config.toml
dataset = "melodies that start on their tonic, played by one synthesised instrument"
hop_length = 160
win_length = 400
tokenizer = "word"
encoder_activation = "relu"
encoder_kernel_size = 11
text_encoder_width = 128
text_encoder_mlp_ratio = 2
text_encoder_fused_qkv = false
text_encoder_bias = "all"
optimizer = "muon"
orthogonalizer = "polar_express"
epochs = 32.9
weight_decay = 0.03
adamw_weight_decay_other_params = 0.01
Rows from block 3 of the audio encoder of a small contrastive audio-text model, named by matrix and row number. Rows with one number belong to one channel. Each number is 500 + 40 x the weight over its row's rms, rounded and kept within 0 to 999. All counts start at 0. Numbers have three digits each.
Before each channel's rows are labels from the 100 clips, of 14976, where the channel reaches its highest value: "top examples" is what is common among them. Only what is clearly more common there than usual is listed. The data: melodies that start on their tonic, played by one synthesised instrument.
# convs0: first width-11 conv, stride 2 (encoder.blocks.3.convs.0.weight, 160x128x11, each kernel summed), inputs 0-127
# convs1: second width-11 conv (encoder.blocks.3.convs.1.weight, 160x160x11, transposed, each kernel summed), outputs 0-79

top examples: the note E; the note A; tonic: E; tonic: A
convs0.32:484500458506470549519545484455469533432590428537540513499492501534548511556459490493384479546530483473531481513494494519515544387455495503504410464466520532510508490452553410504489512479509494445434516537580486518520457457524501507512454526448564489531590505486441446505477540518525469470485546451537458523490491520568544474470449519471507513496447473495466460440541493563542465411465
convs1.32:535462501451491513498492525478511518469490468558522507479572518576406503508578478526445583529443459503501463502499507528488527434479533463484498520439512462509470461423557612522416552526517511448484512509489508496522470498552505496531558527

top examples: the note C#; tonic: C#
convs0.31:505480497510539538515484523491514476490509507496589479496538505612529476484327528510353528521479512382477483487391492507460495426495470564534442519542484498506433477520519520444536502471499520491477490485539480484497483510525445514483491464490494498451483519447542535498485525505469500551486494499422504508531481489475492509473516508510481510512554509456580487542514488490478471521623
convs1.31:461502518532501469481671535522476483523454588500502539493497464486528537525481503591483477498606474534432398461490498510548498392520516548510472440520530473530516480419479514596557463470365516511498456451486440548541487491539485506486495501

top examples: the note E; tonic: E
convs0.100:523506474485501495472392513531564518539489501466536519420531479528526527487420495514478463492589477485481473451453456552412481473500486443504485503527491585586533524575465552477530543469540513511553545506439555457464548467526497523492518546475468503470519501415495560492462476569501488443536451511514551517512475528482473497545473485538464463512447466605486479478553481590458484569530
convs1.100:523471467561562507492491535438560487543522529456537494556551562485508394473509464499452536480479509539479499484508516518471516422427486539535468494485517450507454451504481571447557544452467551476536525533452458535560523551547509506511513412

top examples: the note C#; the note D#; the note A#; tonic: D#
convs0.21:516488515491499479462542533406569486503534521485533521444494494539512549563508452465440513535438478454560473468525474541501507492538527524558487508480522510530425564559520510509464461429468438496516575446530490564437527444447457509510535472434522533470614495485497429505555506526509505515441541539407547469525487554466533544443537508495468469412467532463513464508448494506572514496470
convs1.21:499505502509446503451532471507632528508572480525489522493482490473522462598547531518423486514501532554543381546543528509488475471494581477499467518467448475516414497472469535536553475503523517502467520474526461463539484474503431505507423473

top examples: flute-like; sine tone; tonic: C; tonic: C#
convs0.84:475513433505521481515472533501431444494527435564560493530507575435516490485503406434495526511439492451472536453531547533588475504507496536495544530500473514588461490505499524507499492423488504430519529521528513524497512486445425525513495422504504505533493582500507552519481494546532485531493521468562487515514580441454456455497536445481473498520469418492550519623456465476480539474419
convs1.84:525487466442470511501493573481484454523483525554480518460550533483397506514472434456464452517461495508530519520524436521543470491536576500522438537552485508503485456435471500563484451518526540483475495483438565532596519493444447501545483505

top examples: the note G#; tonic: G#
convs0.115:506540441596516449500501371515512491566417523467473567499489533505569516538439497513570502480538513500521539517474494493538486545500476544565482565509491506442450517533530564475495532368463521506520477502526455538490413516505500456463500537522495507545471515524507466514519423423494526501517467399485547534549463526513472556451547483519521437417470505479496504463530495519537524509520
convs1.115:530537532503499521561566478503539580518481449466444527483520507412357497545535501569428449510571507476482499490458472496497534534517469532498586512545521517511521519537544419472591512482531452502475479512529521512469517490498479490518491494

top examples: pink noise
convs0.120:477514480516434468481478483405549546501556489511560492423479470475498556489504500460514484472522430385471605530556528498521568458546517440478542557532446505434461477468469453513491439493459513478551438486511501537521473479490477592545464483431494502491475509567475517498541530476476498513529484552438526524484499534462517530524587545494532557548525520531502483558503428578514543536480
convs1.120:553502517526507471563537515473494535467515477552507504478505536495498537522465462484539492491534557490576482467548506510480453510491489557486517487487422553543559553422469462499456503480552491443482382547504473502476440461509508484477408475

top examples: the note C#; tonic: C#
convs0.67:442528533485480534486447549487520494489556509533567508501613373420507526464504482478464507492419554466436480518497504471469508541527496498531523471541509454439536481439529581539489530553464469410492533453442500474480547557479523486516482477428549499542507534542559483536454555473491525506502479489444513495551525546455506546537532600540541534486525453460471462488497491518551491518430
convs1.67:515507483498546514432530505441530540584506548516472503478542479526533429474580547524476612533501545536484575463454436519475452533485463600519533456500453498486508446512464544479499443496477485436463486519479538532528523557457450501435550450

top examples: the note C#; staccato; bass guitar-like
convs0.152:511541532488509451500406443493586591546506562497542513513533515520550468539426530495381580509533520475446561495483490526495484498559497502550540501424494479513506444530453572467561454454472565571456524487467520465447525475497462510455491497506551446485496516472519482525463497472477523530456524496495556442538501431499482564507494510531554503516464570505504527526495408578502534522461
convs1.152:510500443549519514440522461481468415479520579472509476449506520548583525465578521554501495476447502482515490453489569531426472496473548537525529482482508544513509519568496452456513530482563535508553449574500458490561452443472460461517500545

top examples: the note G#; the note F#; the note C#; pace: fast
convs0.139:523491546420467527480439484436530480572545534514530581490496475482455524520412520456495527524522524521518543632517528522564529500481467542548494542512413526531537445493508506509493507437481580564520566524492518474477524483495523460507526462500469443559567475552537486518513510519466523481520446495463464474445497486589471490501480573424489482506523462492460467559497532498504462614456
convs1.139:566465384529523501541477553478545501498578581462538530487509531500458478505512516502536494523478515479461494551476517604469465523478539555525475476421502491478497451521533553491541451488557512464581515479455459466533548535570453481550488496

top examples: the note G#; tonic: G#; the note D#
convs0.157:494447543553478530479411494537522557562536501438532461476472402490526474478582504487549525506464490531544372489527473456466536530431454566477526531534428499440578529459540514499522530556485505548492441554501512425455544535424560472486490554520536533546467452554514526509506498416457528489474507513558482478573483520504452498531490525495525514507527502498523463522508546526481434501509
convs1.157:508465461477476451525510426502484520521479519494470481491510468526506514504549525499519559498540493458462551519499588465496461501522477543525480489501504468501498473537517525497503459476516564512517446488537539459508485449537650509512468506

top examples: flute-like; sine tone; tonic: C
convs0.148:531563514429466503487534491496397462521528506587516532495466446466559556517418470480437509545662502501520507433464515502518413479502562502451621518541492481452545494488456488458531487529493472573464495438483491470469461479461488474509518515455485516509484495510489474508504512446508488443442495492527537496460548425519500441516516491448540518522563481525513540581520514503524476502499
convs1.148:463497456472472469480487494474455480493471530463446519497532639469561544511540508493513479555500475502525508502555482496443480513502486486483506539557480505506496514480482497499502459539638541515505461465527529490499519471480383574472524521

top examples: the note E; tonic: E
convs0.0:481529485552461570481561441485579535522567452452517533518437537520489527504564388467482515472503494461529537545444576532557527375482493545539452490510477529587505478471515476461516540508463505520545399542490550503489505430506531538494478521460475515538547459532480548527520549519445481496495476542533373490508487498491502490473537497467553550568461474496511493449495485534510522490490
convs1.0:464539511449456477496493473472495548402445516439541476501491526562454479516568472483472565549402503505498480516523484461516474509506623505476548510549467512452468464514439535517444489528441471439471470477454457509419465509474532483530513541

top examples: bass guitar-like
convs0.155:527569520494506532547570440532419536495473540526453475555475498566488495525465463552431540498474606497530454497419500508445445486525457444515498459429484502606549496499507480509440547551529482456535438501536502541523498435431475512520512484402495484543568591513473570507499511493557500519473521467475487482442528485533515526519507527478516538475529547494519413455477495510449468519470
convs1.155:474509543552435479458492508524621565438557470528510506531499574504533581428441495552480511535450474508477459544518475516428434484555480541464502513449469513462484496510475560542454446524445461463540531533468443526510543493503439465534546607

top examples: the note C#; pace: fast; the note E; the note G#
convs0.88:580529548567536474545438515480562519530521474462569468514617485479555548568465505491530445520516497441577561481460546471529540515469488563486527512492518477506510488529537481522536434556479529509430494456476521448511540513466484442474554493505568548512506485563424469544511459522567513435499390476490473465524461477495457501469548531555465499518551437517518520533462501460510430501482
convs1.88:501470425429515569498535518500462508545557535522485477445544574577513469531551539501528570510567516481449575435491530561465421482522498502565531476476508464464504470454518484539479553511500503478507468471459501549508498473433431516474454452

top examples: the note C#; the note G#; tonic: C#
convs0.109:527481581525485496524444448430412546496510570549479508534465499474485501541550449508594507526473441493504526511553478419496560478517470512516489494440571521447475550480529499482527477498544521521508451492573463493447470476476537574499469494475528495469377458545547518503590456465485448552499525503470511460492539550512485515444471534462458565502472551545528525482404551488477487473546
convs1.109:578505448542528519515514452469553540488445573545511483515514493451517451498503567496560491453510512506512481459470453545474471513509438507543464485522517545542531506465496486507468483515496420461490487545573434525493503505528421445462487466

top examples: the note G#; tonic: G#
convs0.13:458593508542471488511500541528423506521499554454491490466424456461545500522466647528488527549436427543465482465523465556480543464510572498479523461522506492497458492477470497545484615461440457491468513493510420470488529449499543461527466509474460556555484475463455470478515423528507549453506524514479515447481497498533549497481494504528451540569549519550437464564488533469479459514527
convs1.13:577509535498517469563464495513507470508482481477517444494439520483606475559554502610513585482437484496425349494479546487543517575473501488520505459372446525538545542546505435465435518542464496504475501510528586480547461522432520491546535468

top examples: pink noise
convs0.121:548567490477539438524481502461477482505482513502476499569601518514494427556476491530507411503557499511503533476420498540503477441473477445611532454521506483530465457470506543424478483452557446468529550460458539489503449426536461539541475515463417469478458501555526447491464504544562524452531504498448552520481473541442534537570450538455549448488473555525525447539503504524481488508487
convs1.121:479490531500441525475485545466531511432483484458512512535561505503488509507516488560494363438504484533520506456506433527487537453526405478515466500496527501470466406456444548505529468516520464523547552493446427444535543507494535514447580535

top examples: the note G#; the note C#; tonic: C#
convs0.9:436570452504491466524438411502432500548493496464476469497450535529573506547579540467497420494508493529549491481510551513443530471450464559551532471527475499466511512463541469547547560489509533517487491519561400482482497495499493525517455534506449538514508499425539493560505481456470525515523526522495546468472557532531512561517489537543518556519316459477465454481517532523501502525501
convs1.9:476539545512519511535505497479512515485493510542534493577479473511348461516618463584561477519557488512460472462433412500444505560505489469520489473424434452475563532501487464492439450499465528490489464478534463500569502495492494496483464489

top examples: the note E; the note B; tonic: E; the note A
convs0.129:525544462532541463549415532483564600466539528495444492538509536542449482457474495510436593513458500496497545554523480486518478482541512530511446521536475535496410552447453478529445587479571506575466507503524485524518432528505473487485482446536513420480469460491514561510450556521523545448468511501515484454480472472561461404580510507531536497536429524524463519532513486512528505430501
convs1.129:511493490514517441562537492445590431505496539419526467532431518561528540461605496500502544593432495487516469441473493476560495501505516456530460481506533566537455528481475559443526523473508477492483503594484519478479532525504590518544476419

top examples: the note E; pace: fast; tonic: E
convs0.126:449551519490486541550507426518555492474490492503473456470529565532496530525547575495546479533571487456459437524520483530505474453534484541471531522508484436468548542525499471518511458450546461516431442523552581455483522491416546478490466517530492533528454438515523507445502519419572506407548462500516478542437503525496515522538398516513460464479589500462544510574553507572514486525518
convs1.126:463485458518547510501551459478485479523453475504543521493491502532598471421548523482463560504470498485532491483477444481462496477531505509531463492510479452497386517504510517456545463515490495507501444549563454553477486563510487534482496508

top examples: the note C#; tonic: C#
convs0.102:537486509522500527566572463504531470538505496488536554496506560517511503476437486524444554486631469505498426435502473492481459561449485591522493448483446501420464431553520535533449525486434483491465507522551488525491463553566472477482466565540521499466538476545498525541463517491492470472550522479455510461519481510452504475452533446507541497552491488478516616506492558531481608447525
convs1.102:483528479522468449452503475576480512555511523456511492459515554494446491533527518564486541542467487520530526475587498487487430456544517513487498574500489485496468460494570533589558474547446489491492439476502519499481468475496481476482435469

top examples: the note G#; pace: fast; the note F#; the note C#
convs0.86:537466508505444540463487445477457533566441502418516518450481534558533439542524542435495504445543551593568494508503560546525516469457502411437533509496498546507533488517479515448494537536466520481524448431532531505456497515522506423541545611511524481559531539474463509481532477500465432488574505492499446424467447547528495486497422455511548511507503488485545513493560481548501475466566
convs1.86:501498475502514593525436484546522457497472511454513573437507517595527481433580548551505512488467532475439401519469486528514537499525500508553525502414442531568467530552479458475476501560415496494498491485402521504548529522520495467539444495

top examples: bass guitar-like; thin (high-pass)
convs0.133:536497484437490492542524487479407506500510507505457497534520499467582517452450458478450500502432483566479430471526481474454547500458528454479489559349542522508537523476376451498480455526486461563525501489539495495481483459525499519501487443566515470463496604471496561505497520502499440524472506501501549515516514456488546497478500457454489452437518475452574531476494465439410468486453
convs1.133:432480528513519475425465518506535492528520465449495483499503538504547540501497474471497489504518541490499525561486522502539469503472413515499498511510493522544469481482459479460512504446492510431554519473490516494585512490634472456579573458

top examples: pink noise
convs0.159:501549529533479433500479533520605473427495517522441525532501501479554524474521494428458492547459520464485547472541487539507492517536514564478518548452454501497554525527368471501407537530468451430516460476511542521518466542548498423514463524488496480448444465473541535465473487512491489453516541596517443502496545555471496472440494554451386489536485512453537519564465467497500530501511
convs1.159:588499510446497514517470541469465482504441465469516494463501460562534510496457449496558526540565485570603436499527484529506484558504513580565494517527424564612498515474494443422436463483496508513463490426519542499524485479535550498539456477